Rows from block 2 of a small autoregressive pixel model, named by matrix and row number. Rows with one number belong to one neuron. Each number is 128 + 32 x the weight over its row's rms, rounded and kept within 0 to 255. All counts start at 0. Numbers have three digits each.
After each neuron's rows are labels from the 100 images, of 14976, where the neuron reaches its largest size: "top examples" is what is common among them. Only what is clearly more common there than usual is listed. The data: made-up ball-and-stick molecule models. In brackets: how many of the 100, against the usual share in percent.
# gate: MLP gate (model.blocks.2.mlp.gate.weight, 576x192), inputs 96-191
# fc1: MLP up (model.blocks.2.mlp.fc1.weight, 576x192), inputs 96-191
# fc2: MLP down (model.blocks.2.mlp.fc2.weight, 192x576, transposed), outputs 96-191

gate.174:103135086118100138088139069121063119076099206187116177171148178146091079123103116126075124142112110159135137120107148120137176105122089137075126199155145131123087115106087086106082176138164162113105111094102151134100128185099112163197141149171201095181137164074180185162130118099135082167
fc1.174:128127146097163104120133151140176107219131070131181074095122086124158154107173159142163111140130109114122095190169116136114083151134163122112111098114099087135161131143171171168137109100143143130151155157195141125136169071168102090081114111099053134068074147194049096130152152156144173095
fc2.174:087116118140090131134130105144079108063173160144113165185170159146129105101094076076084166132116129106096108119109126113131167089134129148095138186113126106109097146105144085061133180173099146149129126149104147196105101139121111147162124181181151110193145152107151159164117112107109080163
top examples: balls: twelve (29 vs 10.5); balls: eleven (26 vs 10.1)

gate.304:132112087130120115149080162167104106111145083127081117121133183157155118095178189100131112139113131173167132085114156153142214033147122103151151164094092156107136195106155176069142113168067084154131098098074094165173061176097176142134132145141113136147123080089168138164155118120146076134
fc1.304:080101140121132105142098164139130158151091115082118110124138118114162161065178131081126158161100152191189154116137196083139123074151118090164160185088108145121123185094191142095076091124135092089179137092045096141167119145124144142159139120162124141160059113156144135117186167130159112119
fc2.304:145172146132101150152144099113112075165180117158135141093098119131109087060157134167103139084189075129171085175192157161143165129099132131122112144161068110114113078104084125121149129094143081096117094150141114180129100103072095079052118111110128112141168147101190146198099133094066155089
top examples: dark backdrop (92 vs 49.4)

gate.287:098122176139155181110099155147150146124150144148166142157146100145117158119133110142081113151142137087136083163117153106157063110121134177118146125167142154160126139146080170103127116102129146095118113142186138115150085127124146142196083163175109126100123117185160161131161141040108122134
fc1.287:109117156106142191128139136150135135086139159140140150167127120110113132069120121137123122150171107102087113139096160116148094098084144181143149109164174135148137170140129152147162133002104157083099070103195094128134154153188169153166054116134093101112153134149150149163134136072120145148
fc2.287:142153123216094144137154108075097158120120114161114153126080113089109126095213090142107112089129143165131142114143127122139130163149121081119133097127147090069237158101214106104180156153147081169122151112163125167165150125092139114102145176072092150144140116078114094150142096220160157092
top examples: space-filling (100 vs 32.9)

gate.86:109134090145138125095167122083130144180184118133122172120125189139153134113121136078103108116113080098124125074134137118069143151163170100128096079196086172124182140181155155152190143126099128159089111109069118160139100151113111162137108111143148135154096080139133130165171122088099151127
fc1.86:107174093130058133106129106161139116149130112076129163132081145136130160113113100142094148080133128108131146092130144144146117176109178118103166166194139124121139145170165164122133121143178120080169124133127122109170068142108155108074102174158136132154203159100082184120135147150136117139
fc2.86:107108173076190169109152058163061162096142108122130134109151114131122127162103132121126130136130124138141116106114081144139089122129089154154144066132115139092125154137093099107117139099073145144133086175119145140151144131128114124144086137100099155134160100098175115179083114118073117095
top examples: dark backdrop (99 vs 49.4); small balls on sticks (70 vs 33.2)

gate.130:166153103128135158125145133153126125139084139186151080153123084130184139164085164107090172130096145102137116171126115138078151152136121160107108168083096166115144151219141103173143134145191144123078099130071140154119115075118083136151091135037166159079152145107134127107157068084179165119
fc1.130:133071165136132157097106133125098183133098125137162163204145120103121106135107139162156169080133149113107087148176132065110140086128130104141125128085130183146130148159129067121180138154151098164133103089185154161164094107160085119126111113066186097083152174168057063165167095112175135093
fc2.130:144095089142123099111132128158083109131133153092069141184122128129100127131134142170117201123103123179152115093187097121159148135109090071182129107166195151123158168167174134089081106098128169122132126114108147144138149100097139127077144137126140119132128197089119140123172131142098145151
top examples: purple ball (100 vs 27.3); space-filling (97 vs 32.9)

gate.71:128138106141061097226182191094091071118159176079198131090094103092144145092157117127086158180150124112159110132159166112153170112143113143098121192151176097098163094124145184134117120102134114142160121081135150065166143164101113138142151167062113123140128126124109162129119120149168095158
fc1.71:111171076124124140130123126172130151150134099117118176166076087138138167135165096105099161139114124102146089084109143167129107073160149182128108159113107128163130086103139174138151177106135198150197138065183156155121098088080052139119124160182173142133141094147123127142137080118151109099
fc2.71:129163128137130125091081091082157126102090163164049102174106076132182091098101101073165198165095097144105086143144160135128104107067186121097161098082124106164094110134091108142117142171106169144169178080079076147110130068127148113137109090161142072102150108121161089152157080139105107107
top examples: green ball (79 vs 41.1); dark backdrop (75 vs 49.4)

gate.424:135115107109146103067138136131075104118114155193096095125136087159177068113191160111081170118136141090090101113113104105090144183181126109065126130132140162102103206150113089133103123162177048102129146127092106088129113133100152113145073136101096193150118139101127085092095082140180136117
fc1.424:159075149152149103155083129149139104118128142123110159103146217128146092115112134124159134153113156124149104160168137118085123107127091090241082144118189181129172151131144179138128094099143138120180094107168113186083137100144107126137122083117184155086150122100149114147102153137100037145
fc2.424:081165132134114135143118158094139116150126169165165137105144128140180146093137121105118118125112120137118117111095170137145067107175205155131167122107102137195098071126092143110173123175150142143115093133171110165110100154151122100161155141113161158203166094187126121131096146095135071183
top examples: green ball (99 vs 41.1); space-filling (96 vs 32.9); dark backdrop (83 vs 49.4)

gate.9:127199069095129152052140119137111217129100188160082094144154135078084182141134130086192180107146112101208094086145120114130139144082089114074151171110127174134152134106098144112126137117171183161111142119086135081166118167094158099158152103203070101150136164070174096113113065090104093105
fc1.9:135082134112096130199155140140144066168150077097220151136072102135147100125152118136062095122156167147094139164122130126138125114146101154130089102138104073104145107159145154145165130171127126131141048123110104141065169106166106171134109095110165164136154127170108145158183134139185119142
fc2.9:127188103101137165075127142125126198141076181157080115124185147124091116124141113088194145146100138075141131134150095150092128167153120066145173107131082150094147197129162110098098138147096173129113181131121126143166084166095158075082098212141049105154080170150190121079107112118086108115
top examples: balls: twelve (29 vs 10.5)

gate.87:049171137161153140082082109100149164205125195093110117144170178128094105169081118175101158142176040099144135069147132163071062121107068108129111120131133141028097124155131158123095107053154112158133096141118132082092096195086147084109086097158118103154147132106109119102140171136128186090
fc1.87:051129144177101117081113096120131157178155181153145109161175146111123118138065145158125179124107130093151150050129158154106080121109050057151124092139133145055072095153145169109100146119153115147138072122169105070109158122082171147113129153170109110152109139104056083111146161104149209116
fc2.87:165117095117154146169163131158117066132135103130104101151085088120086141101156116080087126124073156133163110145107164155143157133093059110172145153092168162171167135125129135154168135098156121070085096137075086160118104140067125175163128148144098165088154085147117108170120130179173099109
top examples: dark backdrop (100 vs 49.4); branched (84 vs 54.4); balls: twelve (28 vs 10.5)

gate.527:106131142090101158115086131156132161112061103089078103120107128113144166183141133123163097167137170125142124114152153150140166165132087128149131060119097218126121186064165150079149122145116049084127083156138112115112141153094105138125142124175203113086205075135159122128103113077131152157
fc1.527:145173091097087189107079160165127141127095108071072103103071124116141153121190119141169103138173155117084091128179186152142196150092086156177135047109136250129124175086148124121137123168142079098126086130119132112159152167092112130147140125187179134144205076127143118120090108103134115181
fc2.527:122166111153107177095121190139155120144145129111166136087135080146137172094129109132106150082188104091131103131147169139183168114137144190122111133147186108190160098176121096160092122122077134151122148163144189109103103085115133123116119110072089154171052110129069155136119130205152137128
top examples: small balls on sticks (78 vs 33.2)

gate.235:129141141096119176118070114056111106183156115118112131071175130108116098110150103114179119126109174097128150132152109126088105157126183139150069099123155175187139155174096123143112138131111128110125106161027109119119073134122133172162086191152204198125162097104154173120083143097118137130
fc1.235:126157143129116099143197095191112135045060120086168063182092114143111129102155173123140112140156084166188148161096124140143116121134119120101163150156127099085114106077138168135156158133176122142137146106198091129160165153132106048059139072120070091139131105127119116098154113125151132116
fc2.235:127147119160091152128097142110117139159143127202112129057195187166141125110073115137115080145109109133041169071180126095151097119173129154104112154166095119148146111179137166141099145142155101129122115105091154126116096106130133214175136178083124114102142165090181113113100170145097058124
top examples: balls: twelve (36 vs 10.5)

gate.449:148144167165117081073121137123161155082160108150151197123148159136145127110101120127148123135127086081087132117150107104087092156101114104145085134148146160143074117178111147130146106125141097147130084121103129126161136147154140120138129108124164061148164120143125191178174115131077122090
fc1.449:161111098174100067087093080134145146126111060142160177090182164130142127112110114172181127105174107087103114130119124174087102159094134105142088124143179173132132102153112115201138103111146122162140085120145168113152143107131132138160141087087166096146111138123141156141187104084118137126
fc2.449:149147122105160180204166063110095162115115082085092122142136169123078135150135100074105149097104089090116186174085169131155105174124146096083140170116084159095176121152139127088118116101143144146104164203086055146181118112099134092133138103162101167118139124112124102160095137136193155086
top examples: balls and sticks (74 vs 33.9)

gate.363:125073140145127140125177111088134119084097190097101076150170093106120163156117154085169115124164109120107080096107166161090181104136095162115134121133147169179126137092162136126112127103146124119147168182135136119101134175122158147135146159152146148156181127163124146116132120145181087101
fc1.363:129075142135151135151145091174152146123098195124139116141158144093149119154122173109158140095149087097110119083095154154090140084115091173100101121126125109167119175076136128155088115126130118139167167167157173133108119212112132159112146148152128162134193127119118122159125119152121114103
fc2.363:112157096141090101134074177156093136162154068178198126098091145148091122103128086130101112113112154145146155146153091104137147146114142107156125130111117107121135118176122100134164130144134151129125104117133135156145145070093094113114120115091079082103074132128102114149140169101064120153
top examples: dark backdrop (84 vs 49.4); balls and sticks (62 vs 33.9)

gate.461:126129122077116164184152122183098124057081133090098098138078162143127130158139126157086073130148127108136146072165142120136160079100080079219164070133162052122072144203119093143141110156141154117114138163108139103111196086132176164108110118158183118120147165125119115170122135134118155151
fc1.461:122119125129143151093143127113180152181158083116090150148178113167107232085094071086161120143120088127104127134082196145102127107133130136117122193170099184080156104101128140155173082084133109109156132086137135141162074145120049119142190124143116141158128129093140178076154126171147122125
fc2.461:105125125173149144144087105157104144115108158139138124096135126105128170129082139129114131148084171056072158132144197153065173107178113112182192116112144093108093105119154148168114124136145083140129122117180163097110155110139089151173202125120218088151142088189089126119087176140113092143
top examples: purple ball (55 vs 27.3)

gate.570:114187185115102088114124101157086117163150083090172076162129132093140099190144102129144168142055196137096148111156111103049190101109155122144154128117074127126146079171060091149109137102174094090122135185161164125133113109126125123121176178127154155147069072114094099175131151096135161157
fc1.570:102112140144148178066131125128079105104120091147162085169220138117175049186124121071132137127083188171105137121155118170084192066130148140079133124142117110160154089134085114148119130112155106147084106207119125139150102086130131116137139108114170207100097095108104097138103125107120154133
fc2.570:169148124047108133167105085098136107130154166110095111056126150102145167111165125063097145169169113169128113167108125096151090171156105162151138146127156141161120173166150087114112099093143129121188203095121088100145107159144087154134101146205113115165188116144098182130139113104114131146
top examples: space-filling (99 vs 32.9)

gate.476:127150135053205148102115108163114146159119112088106111159133155131106156074132113126076103126079113127143161168207188113106114103107113185109115109176127185120079106128084187144142147110122167112101094108067099182114131071150145091121119088095165153157082099136145179135100118075190151030
fc1.476:108111139125102148167132103084127133118111186165157126076107086112108138137144138175063103159162101128110097122146132162114185129155193099168166105086090150122160141120140171093170094235092160073143138126164136120136151105088134166156176143184129097193159094129158106110100153137090118117
fc2.476:126132121178104127101159136079099069171106144104150123143096069142092095089103191182094182147099154157114098106148088169082114185100119089171159121142070113142128172167110120124136124160097123107092134119074069131093115125170091096110165091177079083059169115108144125127138146168158061100
top examples: yellow ball (68 vs 41.4)

gate.505:163118182110111101175120088183178177131133106187168106102152129091139147166103135109102126138123181114133085109164091088165142168138155158120154174104138120117139102165159153156186166101182127160157069096177139135115160106170103113099160145118097114118060130155151111136096050072111114153
fc1.505:170152114105136174108213120101099117123109183140099110150079141145126144135193157125141104102118122156143103109138112151162129122090074154089090094119137137160171190154100090125095115148110074148132112148084078089154128117149139151134156156123175108180153083147129128068117116157107078191
fc2.505:188185110081137152098161076165122108100143172135099083116114129087144093093160119093182123090154101157139148150147121113174186105160095153102097113120142090142170156075091077174108167173168084112168168092086080093139144084114114121095160137103170080182172172079091108083104149140077096150
top examples: small balls on sticks (80 vs 33.2); balls: eleven (30 vs 10.1)

gate.267:159112125113096173142099129116160109136155113129105155132152114093095095133115072135120116134129147173131141108132150115156075137116158118156097097186090151162105145080176087097080102120099103141123130067103146175071100107148178180083157138148081125115079182151111144130070141101122082113
fc1.267:089111088114193121127119112160110138120103118176144104108100129142168130110113146116138142156161140083122138154130134094129186118173095132111133206071181123090100136172095157147172153140158147089175141159187172127134171141173069054213120141118160144127157096115156102175184132116139122170
fc2.267:057123117131091155175086141136090138161154154174163113102139173146140171083110137084175103130167138146114097121082204117133144028112138118077143120118149142151112131146174105124189127188121177177139156088126088118125093179124145140123125148171076201088064119110109151141125113130160116117
top examples: orange ball (67 vs 27.6)

gate.283:125194124156130140059181194072136123132096200132126134132137160205124139143151086069112120136153128083116144195126116164149132140151067138141114096148137109122176162111170106153146050073188148115140131147091184112130115124137095092144169147163144089116068138180181160200120077080158158142
fc1.283:101175121136109185034140198058139123146081165104134157147122143212139103150140100092125132160164123092109102176117129152123136141136075110164148076178156136115177163125112105170144080103199136109156138147071153135106118129120139110130128134131179116149064164160171159173114077124165159154
fc2.283:085090185085130178080113109066108114140078168128087151214127103145151135111100177048126131113151149119131148153119196159145156089137133125160111097117133085130206092118115102100110157110173123144130140140090112078117122140148160147099128094064137144189141150094154154106058096174175139138
top examples: small balls on sticks (89 vs 33.2)

gate.522:106153165166132139128132096092122108153134100086114095151212124092083174120168113146134130105185165118087109074098164167084136157086079076115083154121164101156166130133149134119133117135095166100139113039136078087149111160147146164137137110136092075097153136152165137182179109148128184156
fc1.522:151130143109101148162125152139220125113149123111135158177076090146113106156088139116161146154067107092167102176138114105189085085180105160156170150149111161144157100148141155094118173127154144151139100124099124189115182115128094126157131123143147135152124170143128132112087107099171086129
fc2.522:155072203135120113107101123132107193110147080103152181157148118117117093134146126120169124133145165108149163108166090091130117118113093140138119064146162138110155187108177125189100126125091090140151162096170177133140134115137135083120109108090097068077126175076167137124177141164127167138
top examples: space-filling (79 vs 32.9); purple ball (62 vs 27.3)

gate.413:093080099138126147140170098177099180118173144144111100138107128123123070145133144124173131111106120104105130162158119089127124177105171097132078148076151078129173110140120105146117122141116096124123138058093185171164116098194113146102098104036095098083095161167102162177140162126139149124
fc1.413:095132095110167197103157117131129179170152167098102147146092144120096147127169173148117147072123090133157125119139118143138169143100088119136094124199115074180157125160193047126171152124157112143143159133082109122085148130134147146171078103114139114104085109164153113150091113124086131078
fc2.413:177126111074124082135130120186180098136078158140110119128156083158098110192097131131152160147161106167089184144102136118105129155114108113107119119126177096141096154100165152123094162143091144186164095076103198122159126150149071134110150091123123103136168125146131114148161139171185145165
top examples: purple ball (61 vs 27.3)

gate.104:145084084130073085110118133108156140116175162190079133084071122103097162167107142151185167104103111135146110065083104184080202112122099134139136112154154176081147118100151109162103061095141099214172130141097095132135086184104102111078126101131106129140209100125092149143173073083136137071
fc1.104:157182133074128127171098145148123082153108072107202116122163105124158130085168149092132099121169119135111149147124170114190094121135128117155095192113115059158109132127118165134130148153134157062170105073161140121116129072149150174165107171131103072097096171136133110112098167133101084191
fc2.104:152130128146142142103067141153172145145131166162069132103090140090142134129149082180135155171157109115167137135138091141100191080147127065101128133156151137110124115128141130091087098108171145174174113071155091141114112113138120070123067105101100142130136162088120148085125072166145173139
top examples: balls: twelve (31 vs 10.5)

gate.155:160065161117147134103094124106148191146131122148107108168085107113123110103083163128127143130096105110158112171110107060161145112159098120112196125166152125147103118138176084109155129134153136106169159176084109183142154142156123090139113173110151140166131144047115097171100091110165125133
fc1.155:113120111110142087167146166154079110130143130129121110105128136116138100175109109140141092136119181160133172083078165160109135118093120105182098103152104104098158154135100124172135107168088079179079146032135139100078087076124125120095137040149117140175148166192151134156143126168111079103
fc2.155:104175099139089144143114133140144121139133128139146127134154117178162131126084154144135137159118063153071117136116148123112082077130145217170092115094139126183079042102070147103104124155128138146121057145143164129112165151134127143202153186130135142167111098120131140078134143120104087171
top examples: space-filling (97 vs 32.9); yellow ball (73 vs 41.4)

gate.74:113086136156120135161143082144192068150121098166076127177125162142076167145206132100123138104131093150128156129166157110131120123089093168164156160143114104116141120105101163186140128180116121136136081104126159129151149098080119086155129101099152088117187115172109192088151161124160122122
fc1.74:115121085117174167153112068130176164137086163087087142117120133127099132136171113131072158080158084157123174146176157127139143115092139144148124184151108124128097147116110158160129166137136113167124095113123167153137172142101080188122100104124162099132212134171165169115108121098118119115
fc2.74:181211058065130088119134077123112102107086116080115093124114132100134074070105119159130157155151108116172107124090079119132109143140131100082184147123178105141153152098104077125142120052171164116141158169081126137075147138151163097119119114116067128182105105140138140094121111167184128109
top examples: balls and sticks (67 vs 33.9)

gate.164:122093122133113122108149141128056095054144101100103104088155105125103161121118146108170138127171102158069107180134186110125104133196176131121131097084124166178141095154128097129107175137090104123121165148193109183145175126108082166099154157123128166138154098150115161112112185153149155153
fc1.164:086114146136130129074182097116121116133149139139068091140122067086084154113127124072108145115096153085144137175164155124128127089101119131153114132158092138124149160134130133136117119081132179089128127217106115073131152105079136160132107168153124102111114126140093131196089160149134084126
fc2.164:076146128155063124112076167128116159070057167149116082109175153116121085132129157068171134134148104167097128157112136147081136150154101116127116121097124170097127063124138117124136102097102154182070157133171173143106148100145119099091130123099136124103131139092137134105193171102074187115
top examples: small balls on sticks (60 vs 33.2)

gate.497:135151090128135118164162148098133107098165104173092101118125112145136126188146110134157126080111123136135166175138164174117157143105170174152121101114135170122142122155082079162064102127133160122127166125096131108158098118092110077173115121133157124148099034129105111115130168137183065153
fc1.497:105124160143130152151099112127151117137165146141115093155152114141118100160078111163090124197095098169075168139149108125103101108114127114138093209118143132069130092169181109128181124146117072076143075175172147126156118165120131097084088103159122149142139133109109080160118135172080175209
fc2.497:150126094113140101125128134132130162087134066150139199142121160123094142119160147123137113102183126104141085147142169118176171191128119163154165101140129153147187129126096113131052119103141160144122123116089096089085114136108098158150125145117157137144104130145150164137108138143161091075
top examples: balls: twelve (27 vs 10.5)

gate.28:123146140118132104111098086148068113147062069088149092091150114169158132140117118102099109119099134153149107143153142114116105084074176138164117100108111206117172138121104084101111142080135098147126181111157138172181131093164132105105167139195086188102088113184165149162065177136168110095
fc1.28:143128103122089142096094096129058090169155090155159104107141160201134164059132174084109143105075116150129133157115133069165075178132152145145144168088129179135149115169094091110103135123105117073173155148134158151168149140072169136137142141166099141115139107106057169138040130171207132140
fc2.28:127157164179101091179092118161068129137086092168127094136122148187156168082135162092124162097084102127100147154159167099153124168114153115125125184075163178153170087138109092158117116125122150113161172142147120155192162138102154154090154093126111124137113161123069156149093121141156104138
top examples: small balls on sticks (71 vs 33.2)

gate.107:185083155046116168098120112133174126134128113133116105120157111139133101155117188103121162087095144144118177113102131108125063083157174132185172096170089153105105122137159170087066149172145114161057143116148072101178173102116179191112110135090174109108098143152070061102051107146084106113
fc1.107:124160123091095153100163121167087112208151187145094082187139138104104154118145139146184179100147082162156154184109131140081142124122110106135100094118143174158141130092118090088099193166151165107111154113078074206133093132076132128076083104138167109115133128177138116102087118188087101195
fc2.107:101089126079117169071159154171105102182117170099081079186142138151134080154141145177176168150133120104098190157102071080112109125116085149078138103143171141096158118087078155142082157167109183153078107114090086182152088164087160158157105123170113089110118115151099121088118122170121115169
top examples: small balls on sticks (74 vs 33.2)

gate.419:162117137127204159136107103140195187120148180122114146110119143170135150107164090144122109181100152147093080118066099071111076122151107134119078101105108130115096113163131146072139073108137157170119105059083131122139054092146133169117166122150090107140106171110202142125126053102155189138
fc1.419:120106144146175173113106121127130173110170152128086170124105150167125134129164108138128098163145118136076076141054123097097104110124114137155088114093134137133044116140111113095124093138127181181144147073140129158168104083194137139091160105133112135141137128087222134097158086111196158165
fc2.419:099111128156069080159154117122081084126120112142152053120141113113126108161066162072163135144138147128141183174201133132144131103093138177131146128122151079167186118051164143110134131150148170093106167150179121107144161151154073105168109131113153099099147142159067039120151195087073114104
top examples: small balls on sticks (62 vs 33.2)

gate.385:147189124120131158128121125181160109188099116075038061144128096120072161125070106109123115164133149121137121172123129104164123144133105120116105122117129095090098116117143090106159132106165106126120118127167113129088060106164148130116110138152128072073146140065170149102185115186143149114
fc1.385:100098157084144116165168117092130083149157109117159141133149175176171135116078143099121121155066205145094127127104147105095169244171196136115081115126151110160109053162150146154078107178109178102146142093164132116129139117162107147063183106077119114060121106149072153103155141111086166113
fc2.385:096130086168049131104119089089132081073104151142121100131132161137095144126119095121118091139174168149138139094110118102185174155095114157210085116149169098176179098075153121181098079131109136140079175137154183097109094082099136204152108077103102140108175170181185093115123089086099114103
top examples: space-filling (84 vs 32.9); balls: twelve (27 vs 10.5)

gate.243:169071142139118148159068142141114070108101122101121094128107072115091126104139126062078134087081121105116119160151105145109068172188146164079085112077100112180110157156090066138145110131110147169095145140115104094185114164166166103088177100076090160084098162063184077142076142114164124112
fc1.243:167181135120148122089116173131078116151170167105147125148108169161134142094144161142154130132130124073105142100132114121118100109083190093155119155102143144143145151139141122141111147151117096151143124090122131171119125147093191228145113102150131130072094117188100140077174172096113098181
fc2.243:187180166099108156080108167148135105140158135133145153090121158124102200126159141134097131192111118084062150088081086109116112137118152113082159127087152103186143096150168108126139147151176077144129141107097179157144169171093174196188098126157149149099108137162078113072179156113094061170
top examples: orange ball (60 vs 27.6)

gate.152:086075183160100196087150101141141135182135143131173082148137102054131174092063105151116078121163112123116157170147098145101117131153129147124140113117101154145140076162134117144132090129095176087127193143152150123141136175119146164130099126157081115133096060135117145180120117069175122081
fc1.152:129100160121158213091138083130182125149080098152134141157140116094127154191125134139119105150140130147097163171113107104119141122113121115147141112096128122136160147120177153118165136067088109049156151129174137143162102171099124142133099123118104095125127053178160124175137203088111116133
fc2.152:149102154134083101169113163134130170172131170078138110126140093119148142064136143133115158071125076096095115136084203156135119126145143158141148152134138128101133122159097082114134114170159193125112147199140123088097147103130173123116113184164084153119128158101062122109151098146128146118
top examples: space-filling (100 vs 32.9); dark backdrop (89 vs 49.4); yellow ball (70 vs 41.4)

gate.141:178097128119122138141130136139189091109149135112172054113123194215099141154076139051165141125116174125152075147149146157170141158147123177137131192118077091154077116132093131128160067140134109093197098138186093118172077151189119172125158158146128147135190138129144184127107160150089106118
fc1.141:144125135140130190133187126168127110157147130122146036125095149159131140119052134037112171138098130043155106124123169105160186183153112107103165181138167097135063133099086107139144092143077119121188082119175120173171152148161127142106156151127117148121170115164176090098130173135117070169
fc2.141:127184076138130090101114077064145066093086108158112143140147161129077131131190134164140081112180085169108172128184028136115100127073130137144134144153139146092124185146109140170077173130200182134142144110150114148129143109098154074132115124090137128130094197100097157158122046128154155095
top examples: purple ball (62 vs 27.3)

gate.11:073105189193162132126176121068094132149141167156146099113142156147074215170172065104159107144136081138141203133124095115105094130079116119190159120126147152126072096139161140147093149106137091117123118183130151112118149139135143102150154136116134138141096114167118130194154125122149173140
fc1.11:170117090093105127120108151191155118095144098096111153151124102146180043065095181173090150119127154109133068091137151136145180115160139152069081142128128090106167165138072090113159075140114147142143128070140095140142123120085102158111092108140132107115167145086132139066105140143125088126
fc2.11:068137120181135164110133187113185117168081115190139120082114127163122178153191101086166112162146111145147138125111104151086135144145128093142119149095113200153112085113169177206110154102122111126123190086175110174107150142152115093111179113103096133116092135170170084122164144113172127140
top examples: space-filling (84 vs 32.9)

gate.122:180129087174135139144128089149145118114165138120122161142171086147109122166128116135129161143143130094084097125095205167099101091092106101205105119101135149142158100188106178071177100174194138139115111117128155122142149140088105112115174133093128178127200143070182111136175077118172103180
fc1.122:123070162098115125038106146165133189164114102131092118102091155139148132131128097178117130148077094144170123157131075079161139153114172166046190087189086098123078165070188073132064117131053115112162170122116177140132124096180158109154136138133077103078088108160165162123152156140100152108
fc2.122:093084171097166154128161146128088093077145088096172144124078117136161092161177126083196051134163182114157152123118157166117129116089144051123116093050085133128114141171142125147143086149139085137127176133094121053146176144080159107116111131129076135162146128080153128180141075155109120113
top examples: purple ball (81 vs 27.3); space-filling (72 vs 32.9)

gate.26:110122111115151117101132120099111156156119134115126104150123122117132103206114067107105123155085146102126088144162145053143134093033138080165117075152110140123185109088132188161188132150121166121101135123114092105104138143144130082144129110125136125172145136120131113137164195195090169127
fc1.26:149116148061134110124110139179108148107150149072197153116106115183132103081145094141126113145158090129083103127144149058147141153124173125198116096132108118124130100089119140116126120159133084104144125100114103130146121159118204133132182094167155175133180112147136137138125121093163138161
fc2.26:134124123152150173119155078115179097098181105093188112093083202160114153152111132166196080144111143151069150127096172120095124089132115139150176140109129096156139174118107095134149190177099154114176135164140131155137072149144097074128104085166143108049108085185121123153095124102075117109
top examples: yellow ball (73 vs 41.4); space-filling (61 vs 32.9)

gate.308:174150099172196170095149113179147132128127099121056086159115123084132105102133153102146122114116146064111165130122176135128103092094095143098117085101127121159152169145090148149106128100159114189139123163080165142075080122089082160231203146125132202139101070170100106127100128124134157113
fc1.308:174130123173166162102110114158130145108188146110086091121087146069147072092138160128163123065085104069123152131141176127146128071122108135138075089116150106162123150147106160145089103127169164195133143161090159138076092116088100135220177103106156208126076121164115144122100146138122147124
fc2.308:091160174102099101181132141084117140100157139153105156113130157198133136124114171114078132180177149178123103136100095160110133146160135139162165174116124117080099089077129070188137106148123094043094098091107126169155170148165078088043064101126126111093154114114128185170111176130086165117
top examples: orange ball (57 vs 27.6); balls: twelve (37 vs 10.5)

gate.571:178092104087114128142103124123147131077161158159099146146115098145149061131090104126168149140049115099140098131129082075185145164148147149163160101148108167090151171103093134160137159166135064146080158143181170153112144111118102070096089111132141218149087169098156106128117105128163108107
fc1.571:191057142124109103060100132183096183126107173120076127160129158103108113103100125150154141116094145101111114144175128108086082098121100129152184122125155086073129138124150128167149109120158100099145109131116147144159130134149092113126132059073219153130131117076150087137125107174167133177
fc2.571:059161048100122139120186133115120093133135155166094106109090159152160116167146146087121101135116093156155136123085134151199115111131177131101124074141090133104140126122095131115150147138086089100116084167164077105088118163085118134120143203217129219173132140195096133097085106075099089144
top examples: yellow ball (72 vs 41.4); purple ball (58 vs 27.3); balls: twelve (27 vs 10.5)

gate.330:084127135147132183150147162154149128157129104189121078164122204107153098121129140083136091104124123148127167085120148104084142213125108180110095135132125156105093090164108149131081226101062113104132142091122099205168139192109073105128165133104085164130079111164176141111149100134107128106
fc1.330:131154111133093064131102127085089120098125159037134119138134101125112196112119069201155142145090157134170093123148174199154174092142194112150114153132157120178146192135119112127175110157173084146162087181089154104127101141119139112097087119138194145067120125054066139133097153139176165164
fc2.330:128141119164148159064112150140130139152107109165105115080129161155163120123125129100077166110116148100127101099122181181115099154135152146123151151113143139108136090079137172085105151093078160139163117085213107172119135130125108178126170151144125096127157106109081038132160125115129110113
top examples: balls: twelve (28 vs 10.5)

gate.100:113167123157151133101113149123105155103075127162080185072146108156108116095145171097121063150137071174138130188145129137122114088135057092164122137142106125134107105097121129157086134088079118108129110096163132068144141098180132166098151055110129167165118137145143118120116094155182189130
fc1.100:102188111158145111108144161112134157160117131149087171104144134102132114153100192182130141095138085142161181108161161180099154139142119118169129109180166087161166102169099118150145117101075144100126063142182144073126178126126136114139120123072099141132111132153095119133135070202090148064
fc2.100:144132136128118193125139100136175155087163141142138100184096157134089105110102067147099140117149170126146095126094107128174095145116128096144117123181142172068073141133171086131100069100156115161159122142109125096160070125100154140095051129156144077104170146097139158116111112118114242140
top examples: balls: four (38 vs 10.2); balls: three (32 vs 9.8)